Rows from block 2 of a small sound classifier, named by matrix and row number. Each number is 50 + 12 x the weight over its row's rms, rounded and kept within 0 to 99. All counts start at 0.
After each channel's rows are labels from the 100 clips, of 14976, where the channel reaches its highest value: "loudest" is the band of the loudest frequency at the time of the peak. Only what is clearly more common there than usual is listed. The data: telephone keypad tones over noise or synthetic speech. In brackets: how many of the 100.
# conv: width-5 conv, stride 2 (model.blocks.2.conv.weight, 208x144x5, each kernel summed), inputs 0-71

conv.24:38 35 65 27 60 44 45 48 37 63 62 43 40 43 37 34 55 51 68 50 42 51 47 37 43 52 64 52 75 44 57 58 38 44 37 58 28 38 41 37 36 47 40 68 58 49 42 35 64 42 37 73 35 66 66 48 67 56 41 73 50 43 69 48 42 47 26 42 44 68 59 54
loudest: 1000 to 2000 Hz (62)

conv.17:54 53 48 42 64 41 51 24 38 41 60 39 61 73 49 50 71 52 51 43 38 45 49 42 47 64 60 48 48 58 61 45 43 56 51 48 47 34 56 68 51 31 48 54 39 80 43 43 48 46 83 51 29 45 68 57 59 26 70 26 40 33 47 47 42 65 67 25 52 35 54 47
loudest: 500 to 1000 Hz (57)

conv.174:37 49 55 31 39 40 48 46 44 39 63 55 61 65 40 35 52 75 65 41 26 67 41 57 50 59 48 21 56 61 65 42 53 54 53 63 45 51 45 61 65 51 39 56 48 29 51 43 40 44 62 60 51 33 55 48 57 52 48 33 48 44 26 47 11 46 47 58 61 68 59 66
loudest: 250 to 500 Hz (27)

conv.52:49 28 76 62 55 50 51 23 46 34 27 51 58 42 48 47 62 57 45 56 63 67 51 37 50 48 42 40 58 46 38 47 71 75 67 65 52 39 51 52 38 60 52 46 60 51 45 77 55 37 56 38 34 56 41 59 57 21 29 32 52 54 41 40 51 37 27 63 59 39 51 49
loudest: 500 to 1000 Hz (54)

conv.56:53 37 71 36 57 60 45 24 64 54 44 48 39 48 42 63 50 45 58 47 62 36 61 41 63 59 48 55 42 83 64 40 61 41 65 48 44 35 47 69 55 73 62 80 32 66 46 40 42 74 48 35 55 62 42 54 56 32 48 28 55 50 34 37 48 47 64 49 51 50 50 51
loudest: 500 to 1000 Hz (55)

conv.78:54 39 70 55 74 47 30 42 38 58 48 47 70 60 50 70 41 57 54 56 58 37 57 51 56 34 19 45 39 71 58 43 58 41 54 67 42 46 69 39 79 62 46 60 50 60 56 59 58 41 65 59 32 47 60 51 75 41 58 36 22 39 67 29 52 55 40 50 65 52 64 38
loudest: 500 to 1000 Hz (61)

conv.100:57 54 63 60 41 37 35 43 44 81 60 29 70 21 38 63 39 40 54 59 47 41 52 56 34 31 28 50 29 43 56 52 53 46 44 48 37 49 56 41 53 54 47 46 71 44 28 37 31 52 44 37 54 30 41 37 64 44 58 53 57 65 34 60 32 58 55 38 50 48 42 25
loudest: 1000 to 2000 Hz (53)

conv.60:29 38 49 61 61 59 53 55 42 47 38 51 61 68 67 65 60 55 60 37 45 62 50 34 59 47 61 36 42 38 35 28 47 61 54 56 59 52 45 43 56 49 50 50 44 49 50 57 66 42 47 31 50 27 40 58 45 51 37 38 68 54 61 20 54 56 46 51 36 51 46 46
loudest: 500 to 1000 Hz (61)

conv.117:62 41 28 43 45 55 40 57 35 68 62 52 41 52 29 50 47 41 67 52 36 44 46 61 50 23 55 48 56 40 64 71 43 63 20 49 45 26 51 50 43 75 46 44 63 48 44 33 47 57 38 66 52 47 51 43 55 38 37 34 43 65 60 47 67 42 32 49 47 41 23 46
loudest: 250 to 500 Hz (45)

conv.1:52 49 49 54 61 50 51 54 60 48 41 30 67 71 59 54 34 29 68 63 69 41 80 55 35 67 48 45 21 61 50 58 27 60 64 39 47 36 29 43 40 30 48 40 60 45 57 55 55 66 57 58 50 29 49 34 44 43 68 66 45 47 60 51 53 65 58 58 57 39 60 59
loudest: 500 to 1000 Hz (51); 1000 to 2000 Hz (49)

conv.114:54 43 38 44 56 56 37 44 66 40 72 40 40 34 39 52 42 50 63 59 57 17 62 49 46 64 59 40 62 62 46 38 37 51 53 32 48 44 41 38 50 36 61 54 48 62 57 33 34 37 40 41 09 54 50 53 66 41 64 24 37 58 46 18 54 65 36 55 61 65 41 61
loudest: 500 to 1000 Hz (56)

conv.175:40 67 46 51 60 55 39 48 54 47 36 55 43 45 34 23 54 52 53 53 49 27 60 39 45 44 70 60 70 51 34 65 62 63 38 41 43 42 43 38 48 70 56 50 58 33 56 36 21 57 54 58 50 49 72 46 57 49 51 55 30 28 47 34 40 61 52 50 39 36 71 47
loudest: 1000 to 2000 Hz (56)

conv.177:45 53 53 72 56 62 64 29 48 45 35 53 53 48 34 23 34 41 46 44 25 53 61 43 30 49 42 36 57 65 57 52 64 56 47 45 50 30 32 64 60 44 52 35 54 40 33 50 34 59 54 44 57 41 63 52 50 44 46 50 62 32 44 51 39 28 64 40 48 41 54 59
loudest: 500 to 1000 Hz (62)

conv.165:47 38 69 58 40 44 56 38 47 49 68 35 38 55 57 46 54 50 74 42 56 71 40 66 32 54 40 49 52 50 38 61 48 62 50 33 48 61 64 46 25 36 47 49 80 47 58 72 53 38 56 74 65 53 30 62 48 64 58 40 56 57 39 31 55 50 46 53 50 59 70 38
loudest: 1000 to 2000 Hz (67)

conv.13:59 60 53 54 56 33 64 46 39 52 57 59 49 36 43 57 47 31 39 42 54 60 79 53 48 52 30 36 52 50 36 40 61 63 64 34 63 53 69 51 60 53 53 40 60 52 50 70 30 55 57 41 50 42 47 35 47 24 56 55 37 62 31 58 42 59 42 39 70 58 43 67
loudest: 500 to 1000 Hz (52)

conv.74:55 45 20 47 42 60 46 49 36 20 51 54 22 43 49 57 39 36 27 41 42 39 51 54 58 49 56 53 67 53 56 41 52 38 48 53 52 51 33 49 19 55 54 62 24 38 31 46 24 24 37 41 44 35 42 46 41 56 52 37 46 53 55 53 54 47 78 66 62 62 31 52
loudest: 4000 to 8000 Hz (29)

conv.88:55 63 54 27 35 45 49 51 56 40 56 31 64 53 46 58 62 36 58 30 38 49 47 50 49 62 34 57 49 38 57 53 64 70 53 49 77 56 65 67 60 41 59 28 31 42 55 51 34 35 61 46 53 49 82 28 44 46 58 66 51 45 58 49 42 68 74 44 40 49 49 81
loudest: 500 to 1000 Hz (57)

conv.160:41 46 41 44 53 74 34 49 66 38 27 54 37 58 44 39 54 41 65 52 50 46 31 59 39 64 64 54 52 28 49 87 59 49 61 49 32 65 48 35 54 58 68 42 35 19 49 54 48 48 56 71 63 51 54 67 46 75 64 60 48 46 56 57 62 39 47 61 65 53 43 30
loudest: 1000 to 2000 Hz (54)

conv.173:58 42 48 39 33 44 35 74 61 55 53 67 60 50 53 36 64 54 67 47 22 46 40 69 74 48 62 51 51 46 35 48 61 62 45 53 41 53 36 51 50 48 44 81 46 35 44 33 46 63 67 64 44 28 50 36 67 59 42 37 63 45 56 63 37 53 38 47 41 52 34 54
loudest: 1000 to 2000 Hz (66)

conv.156:55 55 56 40 36 62 42 40 84 37 58 27 58 52 68 84 65 48 63 42 64 61 49 62 55 42 60 72 48 44 54 49 47 75 60 66 40 56 58 46 35 59 48 57 36 52 38 53 36 53 59 52 59 53 48 69 47 28 51 47 44 67 47 54 54 60 29 43 51 59 30 46
loudest: 500 to 1000 Hz (50)

conv.98:71 47 42 56 53 50 41 49 64 61 54 51 57 37 64 31 31 48 48 76 52 62 40 50 50 55 33 52 57 31 64 59 58 46 57 69 55 52 51 46 41 65 68 37 48 26 44 57 34 42 40 36 29 49 29 43 49 53 50 44 48 81 77 53 39 60 52 33 34 79 54 41
loudest: 1000 to 2000 Hz (59)

conv.34:49 44 52 49 55 40 23 54 46 44 83 65 47 29 31 32 46 52 28 52 54 42 49 42 73 52 49 47 37 66 53 51 52 43 45 58 60 30 57 49 44 35 35 54 45 40 51 34 39 61 57 65 63 47 45 52 53 52 59 46 33 41 44 33 32 49 70 40 72 55 48 64
loudest: 500 to 1000 Hz (66)

conv.51:56 48 64 38 41 33 45 55 53 45 31 36 65 67 75 59 26 59 42 42 34 41 69 65 60 50 52 59 59 70 56 57 41 59 61 45 61 48 50 37 77 44 59 58 56 45 48 57 41 55 43 35 57 40 64 45 27 48 48 51 40 45 46 55 40 41 53 61 69 27 36 52
loudest: 1000 to 2000 Hz (64)

conv.126:57 47 54 67 51 45 37 35 43 73 62 59 41 57 60 79 49 67 36 48 55 58 65 31 43 63 54 41 66 47 35 46 46 38 29 30 28 56 53 28 56 45 72 68 36 49 52 41 43 40 51 51 51 31 47 37 45 71 64 40 73 55 50 30 38 52 58 53 52 24 58 57
loudest: 1000 to 2000 Hz (56)

conv.205:60 47 48 41 43 69 52 41 49 44 66 47 53 39 56 34 58 54 61 64 50 75 59 41 38 65 66 82 38 63 51 63 54 53 44 56 55 51 24 35 39 50 38 38 41 44 67 60 45 50 41 48 33 30 54 52 51 50 41 30 48 68 84 34 58 57 49 39 49 63 56 60
loudest: 1000 to 2000 Hz (61)

conv.75:41 50 43 53 39 42 34 29 55 66 58 46 35 38 50 73 61 45 59 50 41 53 40 40 52 42 37 29 48 49 54 50 49 59 58 44 54 47 48 26 57 60 38 68 58 37 41 56 52 41 44 22 38 73 46 49 66 40 41 74 50 49 36 35 45 43 52 63 57 42 45 47
loudest: 1000 to 2000 Hz (66)

conv.195:49 34 50 41 56 43 64 38 18 50 53 42 47 42 47 68 63 45 48 44 49 63 68 44 64 65 73 38 30 47 67 41 61 55 55 63 52 32 37 37 37 45 56 40 44 27 60 51 36 47 45 49 57 45 51 36 48 67 38 39 38 53 68 39 46 38 56 67 45 54 41 35
loudest: 250 to 500 Hz (26)

conv.43:47 42 50 59 39 45 57 60 48 55 42 66 51 33 36 36 29 38 55 56 60 60 60 56 46 44 48 47 23 61 68 45 78 42 80 40 63 45 45 46 78 44 51 60 43 35 39 56 55 34 59 36 48 55 65 55 63 66 40 55 43 67 29 53 41 69 40 38 34 59 47 45
loudest: 1000 to 2000 Hz (62)

conv.185:35 54 59 65 35 42 69 41 50 56 64 42 33 32 45 57 57 42 49 47 59 53 55 47 64 49 40 42 59 50 57 20 53 71 68 36 45 47 52 38 42 54 56 41 44 52 47 62 43 80 39 36 46 35 40 35 65 39 55 62 54 59 72 47 48 59 35 41 35 34 52 27
loudest: 1000 to 2000 Hz (52)

conv.147:37 53 55 57 64 38 52 53 54 49 53 45 60 61 53 47 39 53 39 55 41 48 58 39 50 27 51 03 36 62 53 65 61 50 45 59 33 32 68 48 49 45 48 68 46 49 50 53 36 68 64 51 53 38 53 61 31 41 24 60 59 49 64 55 54 55 44 57 42 39 79 61
loudest: 1000 to 2000 Hz (62)

conv.18:62 69 44 49 30 45 46 51 30 58 68 51 52 42 40 49 62 32 19 48 39 56 38 43 59 36 39 45 43 62 54 46 52 46 63 66 87 64 62 31 46 62 57 54 30 20 62 52 48 32 21 44 35 68 46 40 53 63 36 43 37 47 47 52 57 32 40 32 65 65 31 51
loudest: 4000 to 8000 Hz (27)

conv.106:70 35 54 51 47 27 49 39 48 41 37 52 38 52 68 59 64 43 45 39 58 44 59 76 39 50 63 44 60 65 39 57 51 50 45 27 60 46 54 14 52 28 45 36 45 36 52 50 62 77 53 58 60 60 44 43 67 42 67 51 53 35 62 63 43 76 45 48 48 49 37 54
loudest: 500 to 1000 Hz (50)

conv.21:50 44 44 30 54 41 36 28 36 35 48 33 44 59 44 44 47 44 64 41 53 55 54 44 44 45 65 46 56 32 59 45 52 68 53 44 85 59 43 76 37 54 48 51 67 47 49 46 45 51 36 53 50 32 42 32 64 58 41 26 41 44 52 42 42 55 65 41 41 33 48 18
loudest: 250 to 500 Hz (25)

conv.68:38 52 45 53 45 30 24 47 44 23 37 40 32 56 69 51 45 62 69 50 56 67 61 27 53 44 55 40 62 52 63 40 51 52 62 38 73 69 54 43 41 46 36 48 56 49 55 29 33 24 69 59 53 55 46 52 56 52 50 57 39 48 57 44 57 54 43 50 61 47 63 18
loudest: 500 to 1000 Hz (53); 250 to 500 Hz (30)

conv.139:41 55 59 68 45 42 40 68 57 65 53 68 50 42 26 58 42 55 68 53 57 64 52 40 54 34 34 48 51 41 32 46 41 51 60 64 65 48 50 60 44 62 42 43 55 41 67 76 57 70 38 64 26 63 56 57 58 42 43 48 51 44 39 64 47 71 60 67 58 67 40 47
loudest: 500 to 1000 Hz (59)

conv.7:48 55 64 40 53 49 32 49 54 37 59 66 31 40 21 56 53 43 60 42 41 69 46 74 68 42 42 40 52 49 58 33 54 40 44 51 59 36 55 52 50 63 45 49 54 22 53 59 59 46 43 69 49 43 43 39 65 42 36 63 39 38 54 47 43 26 45 44 36 37 67 34
loudest: 250 to 500 Hz (30)

conv.95:41 55 75 47 36 50 35 40 45 49 57 53 51 37 48 38 24 56 45 67 71 80 53 23 50 61 36 44 57 40 38 38 43 43 45 49 46 62 53 47 58 46 43 30 55 56 64 43 36 33 43 56 53 63 40 34 41 46 51 50 54 21 41 28 39 66 42 53 41 39 50 52
loudest: 250 to 500 Hz (34)

conv.131:57 52 34 53 44 71 47 51 29 60 58 35 55 52 54 37 59 41 50 57 64 44 54 31 62 56 85 25 67 52 46 61 37 37 53 76 37 42 34 59 52 60 50 54 45 64 49 60 19 59 66 37 51 37 54 37 50 50 43 47 46 69 54 47 54 54 24 39 64 54 64 52
loudest: 1000 to 2000 Hz (68)

conv.199:33 69 57 67 43 32 45 56 48 46 37 30 48 43 47 51 51 31 64 55 49 41 51 56 69 56 72 50 39 46 62 29 51 39 56 70 41 38 46 37 34 55 52 68 21 53 39 52 44 58 55 49 44 45 61 35 55 42 48 35 48 37 52 14 51 57 36 48 52 24 53 38
loudest: 1000 to 2000 Hz (62)

conv.82:48 41 59 74 45 49 28 56 72 67 42 70 38 53 38 59 67 56 37 37 31 63 50 30 73 26 52 52 35 31 36 63 46 41 59 31 38 53 41 25 60 59 40 40 61 23 65 48 26 30 41 57 55 54 53 45 41 55 41 45 53 61 34 75 48 45 51 47 51 47 47 46
loudest: 1000 to 2000 Hz (66)

conv.183:55 27 40 54 44 48 53 42 49 65 43 38 47 48 53 58 38 35 60 42 38 59 66 65 42 47 51 51 46 53 41 26 66 49 60 63 50 49 52 45 22 52 40 34 26 32 43 53 47 57 74 47 49 44 61 44 62 36 54 44 55 46 40 18 47 51 33 41 65 39 49 47
loudest: 4000 to 8000 Hz (26)

conv.141:33 41 41 50 54 44 48 38 25 50 52 63 48 47 52 45 51 57 67 46 45 32 57 37 47 45 29 56 48 65 61 56 42 60 35 73 31 41 51 59 71 48 38 49 41 33 54 54 56 52 53 54 53 45 43 56 69 44 35 51 60 76 54 53 38 43 63 57 40 72 45 74
loudest: 500 to 1000 Hz (54)

conv.191:44 45 65 61 44 45 58 41 50 76 32 63 49 64 38 36 23 55 66 44 76 54 46 63 51 55 56 33 59 44 36 69 37 38 37 50 29 18 51 45 58 48 30 45 52 55 41 42 23 38 47 50 46 39 62 51 46 69 49 50 64 54 56 30 42 54 49 63 47 46 60 38
loudest: 250 to 500 Hz (35)

conv.25:27 57 26 44 43 61 38 49 36 50 70 45 46 49 52 45 51 63 43 30 71 39 52 40 45 76 51 61 52 52 53 33 44 56 24 62 48 32 54 46 29 55 55 56 50 70 58 45 58 47 70 43 51 60 49 45 54 51 59 56 36 48 52 51 37 70 45 68 50 45 58 49
loudest: 1000 to 2000 Hz (49); 500 to 1000 Hz (49)

conv.137:71 38 51 37 65 36 61 48 53 37 65 40 36 39 72 48 62 52 24 54 31 48 61 51 39 30 44 66 49 62 37 52 35 54 49 62 38 49 45 57 54 58 56 60 80 55 37 34 38 55 46 52 36 26 45 63 57 53 69 50 62 43 63 45 50 63 36 52 46 34 61 47
loudest: 1000 to 2000 Hz (63)

conv.6:47 59 48 62 58 53 45 49 42 34 50 31 48 63 54 26 64 25 47 63 67 71 52 59 64 50 56 29 48 38 61 52 53 16 46 71 38 54 27 48 44 50 66 40 59 52 42 44 51 56 51 51 59 59 42 52 38 63 43 38 52 47 59 39 37 66 58 57 79 44 48 46
loudest: 500 to 1000 Hz (61)

conv.202:41 32 25 56 48 59 30 53 62 71 53 46 55 54 44 35 64 60 51 59 42 63 52 23 57 51 63 52 40 68 64 35 70 55 70 45 32 52 64 40 56 73 51 50 46 43 35 41 37 61 41 46 50 45 63 53 66 49 70 48 40 64 59 30 32 68 55 68 55 44 40 60
loudest: 500 to 1000 Hz (62)

conv.50:65 46 52 48 54 22 42 50 45 62 66 48 41 40 61 62 35 49 59 44 63 35 38 65 42 26 55 60 77 64 29 47 64 45 68 46 59 42 53 36 63 73 43 53 55 47 62 33 44 61 52 60 37 49 47 27 64 62 51 38 36 50 45 20 32 77 64 23 37 54 35 25
loudest: 500 to 1000 Hz (49)

conv.99:73 53 37 41 58 31 45 54 42 80 43 57 51 48 60 54 63 56 32 69 49 35 30 66 62 58 46 59 67 41 66 36 50 64 53 50 62 53 44 50 37 55 41 54 65 46 44 39 56 60 59 71 59 38 58 54 46 75 50 42 36 43 54 37 42 52 44 42 19 57 45 46
loudest: 1000 to 2000 Hz (64)

conv.57:71 66 53 35 61 51 44 54 20 33 43 53 54 61 42 57 60 62 58 55 78 48 38 57 60 53 53 53 56 56 52 46 52 60 62 41 55 55 29 81 38 48 45 26 58 58 51 42 64 46 38 43 37 49 55 44 57 52 51 47 72 55 54 42 26 58 66 25 42 72 45 32
loudest: 1000 to 2000 Hz (66)

conv.203:35 65 56 46 50 58 56 40 48 43 61 78 66 46 60 64 46 66 39 57 83 51 51 57 56 62 37 52 60 46 61 23 37 31 60 38 77 65 46 29 32 55 51 46 56 47 23 51 52 58 40 41 36 59 38 58 30 53 49 64 65 48 50 39 53 44 52 49 39 57 48 43
loudest: 1000 to 2000 Hz (73)

conv.169:63 27 57 81 49 40 67 34 45 58 40 76 59 52 35 41 56 27 60 67 42 58 58 37 27 41 54 42 36 55 36 60 53 58 47 54 45 74 22 37 48 55 47 39 58 43 40 70 42 53 51 57 30 33 49 42 61 31 31 49 61 57 50 33 47 53 48 51 54 40 37 37
loudest: 250 to 500 Hz (49)

conv.143:52 63 31 60 61 50 46 56 49 59 33 60 40 35 57 62 35 47 52 43 49 46 34 10 45 58 58 43 49 38 29 69 61 50 48 31 60 55 49 55 48 30 39 31 42 40 46 47 57 52 34 47 42 32 56 63 45 33 38 54 27 35 76 48 41 35 61 51 54 33 51 41
loudest: 250 to 500 Hz (49)

conv.144:50 52 30 57 71 52 51 39 47 57 54 38 50 46 61 49 59 59 36 56 66 33 30 42 57 36 59 43 69 41 58 56 14 56 60 56 71 56 57 50 55 68 49 50 56 53 39 43 63 46 34 45 42 89 47 44 63 71 40 40 46 48 40 66 44 21 61 56 31 51 52 44
loudest: 1000 to 2000 Hz (55)

conv.207:56 53 61 57 35 56 45 46 71 28 34 62 60 48 61 55 47 61 37 70 66 52 55 48 21 45 58 60 27 51 37 62 72 36 32 45 55 59 45 45 39 61 47 44 61 60 40 54 32 52 40 34 60 32 50 62 54 61 41 44 52 52 33 39 58 48 40 67 31 50 54 27
loudest: 4000 to 8000 Hz (40)

conv.71:43 48 50 27 55 45 51 71 49 48 50 38 29 63 59 37 56 45 60 49 44 34 61 61 58 37 57 58 47 43 46 32 44 37 31 51 40 51 67 46 43 45 43 40 43 34 40 59 65 54 61 74 63 64 49 74 48 59 50 57 83 59 55 69 51 41 33 75 44 67 64 46
loudest: 1000 to 2000 Hz (48)

conv.69:45 45 66 35 43 47 49 56 63 46 43 43 82 42 71 19 46 38 39 57 51 51 47 55 62 52 31 52 36 70 70 33 60 43 60 56 60 50 54 61 38 48 58 57 80 50 44 51 65 46 42 61 45 45 48 33 42 53 64 59 51 63 43 44 45 65 55 61 53 52 47 58
loudest: 1000 to 2000 Hz (60)

conv.120:42 42 53 62 42 50 56 52 34 36 52 52 48 60 59 37 57 45 41 71 53 44 55 67 67 85 41 70 33 54 57 62 45 30 50 37 53 49 23 50 28 44 77 40 39 43 49 37 58 76 53 42 40 44 34 40 67 50 44 50 34 64 50 42 35 49 65 40 59 54 61 44
loudest: 1000 to 2000 Hz (66)

conv.102:60 39 42 57 50 47 54 58 60 43 50 52 54 39 33 53 34 47 43 44 60 59 51 54 53 54 39 33 42 43 48 45 49 51 60 43 51 57 44 66 34 47 60 61 48 46 33 57 49 38 70 35 41 65 39 23 39 59 38 52 32 39 64 68 50 67 54 74 49 50 36 58
loudest: 1000 to 2000 Hz (59)

conv.154:38 51 56 33 30 35 54 33 50 43 52 38 47 57 35 34 73 59 46 71 56 36 40 47 52 72 49 50 35 73 43 68 63 50 58 52 59 50 54 48 41 66 60 44 44 37 44 56 29 57 36 52 38 40 49 40 56 30 28 26 46 54 50 36 66 31 69 52 47 65 68 33
loudest: 250 to 500 Hz (31)

conv.49:75 58 71 47 50 52 26 40 36 25 30 24 31 55 27 35 63 56 46 48 57 37 68 88 43 39 41 47 49 58 45 58 42 41 44 54 52 37 75 78 64 56 59 37 46 47 59 31 37 40 46 61 69 33 41 56 53 58 62 39 60 49 42 38 43 42 59 50 47 57 49 46
loudest: 1000 to 2000 Hz (68)

conv.134:39 46 56 42 73 36 50 43 52 71 45 42 55 60 47 53 51 36 45 36 54 57 45 33 39 56 29 62 51 72 66 55 36 62 68 47 29 34 42 44 34 27 54 59 57 86 58 50 74 60 69 41 54 53 36 53 55 66 48 71 44 62 59 48 43 59 43 54 51 43 47 59
loudest: 1000 to 2000 Hz (62)

conv.136:51 50 40 44 65 39 54 44 35 46 52 29 58 39 50 49 64 67 51 40 34 44 65 65 57 29 63 35 53 61 45 22 63 38 55 46 58 41 44 59 43 38 49 49 51 59 35 45 51 63 53 63 60 47 29 48 27 42 40 39 47 44 64 41 58 32 58 40 39 47 20 50
loudest: 1000 to 2000 Hz (64)

conv.29:45 49 65 52 61 22 48 30 54 37 53 53 39 64 54 58 55 45 36 50 69 47 59 59 56 51 60 52 30 64 54 55 48 23 61 61 56 28 53 41 39 56 46 33 54 40 41 54 41 41 48 55 47 23 43 41 49 32 38 38 59 62 47 51 22 56 58 39 42 22 50 58
loudest: 500 to 1000 Hz (56)

conv.44:62 45 51 42 54 56 49 53 35 57 51 57 55 45 47 48 65 50 56 38 62 68 50 48 20 65 64 76 35 48 47 60 46 65 27 51 52 36 52 58 57 61 32 36 43 51 69 65 54 55 63 38 48 55 43 61 43 53 32 48 71 42 51 60 42 40 42 59 22 55 27 47
loudest: 1000 to 2000 Hz (59)

conv.178:54 49 55 39 54 62 68 58 46 50 52 58 59 64 53 54 38 46 63 47 40 75 60 78 43 44 59 61 40 45 22 46 37 75 52 67 44 58 35 46 65 63 56 52 64 69 63 41 68 42 57 34 53 60 28 42 46 30 39 57 41 62 44 62 51 44 23 62 53 45 38 77
loudest: 1000 to 2000 Hz (56)

conv.155:54 50 37 66 53 43 34 40 44 59 56 70 48 47 46 43 52 36 56 50 46 50 60 76 46 42 39 22 56 59 55 41 54 51 23 66 52 33 50 65 53 66 37 47 46 30 61 53 59 64 59 53 34 68 48 66 40 36 53 48 52 73 64 55 56 59 33 57 66 62 62 25
loudest: 1000 to 2000 Hz (70)

conv.93:59 55 47 42 35 43 41 40 38 43 55 63 48 44 54 45 42 29 33 54 40 73 46 33 46 56 47 54 56 35 64 59 67 76 51 46 49 65 58 50 50 61 79 40 48 51 52 60 53 45 53 57 47 31 37 50 22 33 59 50 40 53 59 43 52 24 56 53 45 65 29 66
loudest: 500 to 1000 Hz (60)